Rows from block 6 of a small segmentation model, named by matrix and row number. Each number is 500 + 40 x the weight over its row's rms, rounded and kept within 0 to 999. All counts start at 0. Numbers have three digits each.
Before each channel's rows are labels from the 100 images, of 14976, where the channel reaches its highest value: "lies over" is the class under the peak; "strongest on" is what is common among them. Only what is clearly more common there than usual is listed. The data: flat shapes of many kinds, plain or patterned, on busy backdrops. In brackets: how many of the 100, against the usual share in percent.
# conv: 3x3 conv (model.mid.0.conv.weight, 192x192x3x3, each kernel summed), inputs 39-77

lies over: star (25 vs 0.4)
strongest on: star (36 vs 13.8)
conv.132:509545519454560451535533527537551527453471530611428464531531505463485490453471544455505531496451506532537494502460476

lies over: star (27 vs 0.4)
strongest on: count: two (44 vs 20.5); star (39 vs 13.8); largest shape: star (27 vs 3.9)
conv.32:480557576521516445475520462527544478413493455548433509569513492483464529445461553489481576492551510532459456523448456

lies over: star (28 vs 0.4)
strongest on: star (41 vs 13.8)
conv.93:445529489513549538481529487528550523467467487559436481536522500503402573464418524477494512535497537515505540559416448

lies over: star (26 vs 0.4)
strongest on: star (38 vs 13.8)
conv.128:485497566508475446396464500510522531450480477513482516533494488518516479450479607495505505494556476529500543522537455

lies over: triangle (36 vs 0.6)
strongest on: count: one (50 vs 20.4); triangle (40 vs 14); largest shape: triangle (37 vs 5.3)
conv.79:548518562560511398499475471507509483503460495494486399534515520449482525453497518511458601456507484496521380494515546

lies over: star (28 vs 0.4)
strongest on: star (36 vs 13.8)
conv.121:511494470485504506410504522504512555428473536534484463533503580518494481500437573502499490478484487493567498529504402

lies over: triangle (26 vs 0.6)
strongest on: triangle (42 vs 14); count: one (41 vs 20.4); largest shape: triangle (31 vs 5.3)
conv.44:508553597479476420514472458525474456502491441469512500522494456454501543470492539515471663447555487499477527478519497

lies over: star (42 vs 0.4)
strongest on: star (51 vs 13.8); triangle (33 vs 14); largest shape: star (29 vs 3.9)
conv.171:489499473495552556509496519491517539468451510571473505519516535531430543463437518472512465536437545522541556594452457

lies over: star (34 vs 0.4)
strongest on: count: one (60 vs 20.4); star (37 vs 13.8); largest shape: star (27 vs 3.9)
conv.95:513503537576456442441457502463502519450469495492513543531486539551470537465412546516463553460501477495523482573516488

lies over: hexagon (26 vs 1)
strongest on: count: one (64 vs 20.4); hexagon (31 vs 13.6); largest shape: hexagon (28 vs 8)
conv.170:473485520549455505414465481481504509438533436444501597516466487508489526495500511518479510494596495483445512558525474

lies over: triangle (28 vs 0.6); star (27 vs 0.4)
strongest on: star (38 vs 13.8); triangle (34 vs 14); largest shape: triangle (27 vs 5.3)
conv.28:509510567452497445403470477493513540451494456529477507512507497501511486458503588493531489495571503531473539533527426

lies over: star (32 vs 0.4); triangle (27 vs 0.6)
strongest on: count: one (47 vs 20.4); star (33 vs 13.8); largest shape: star (30 vs 3.9); largest shape: triangle (28 vs 5.3)
conv.13:493510541521536454467499489527536519486462492541455407531539538500450543425415538467511531496502510539559471547477480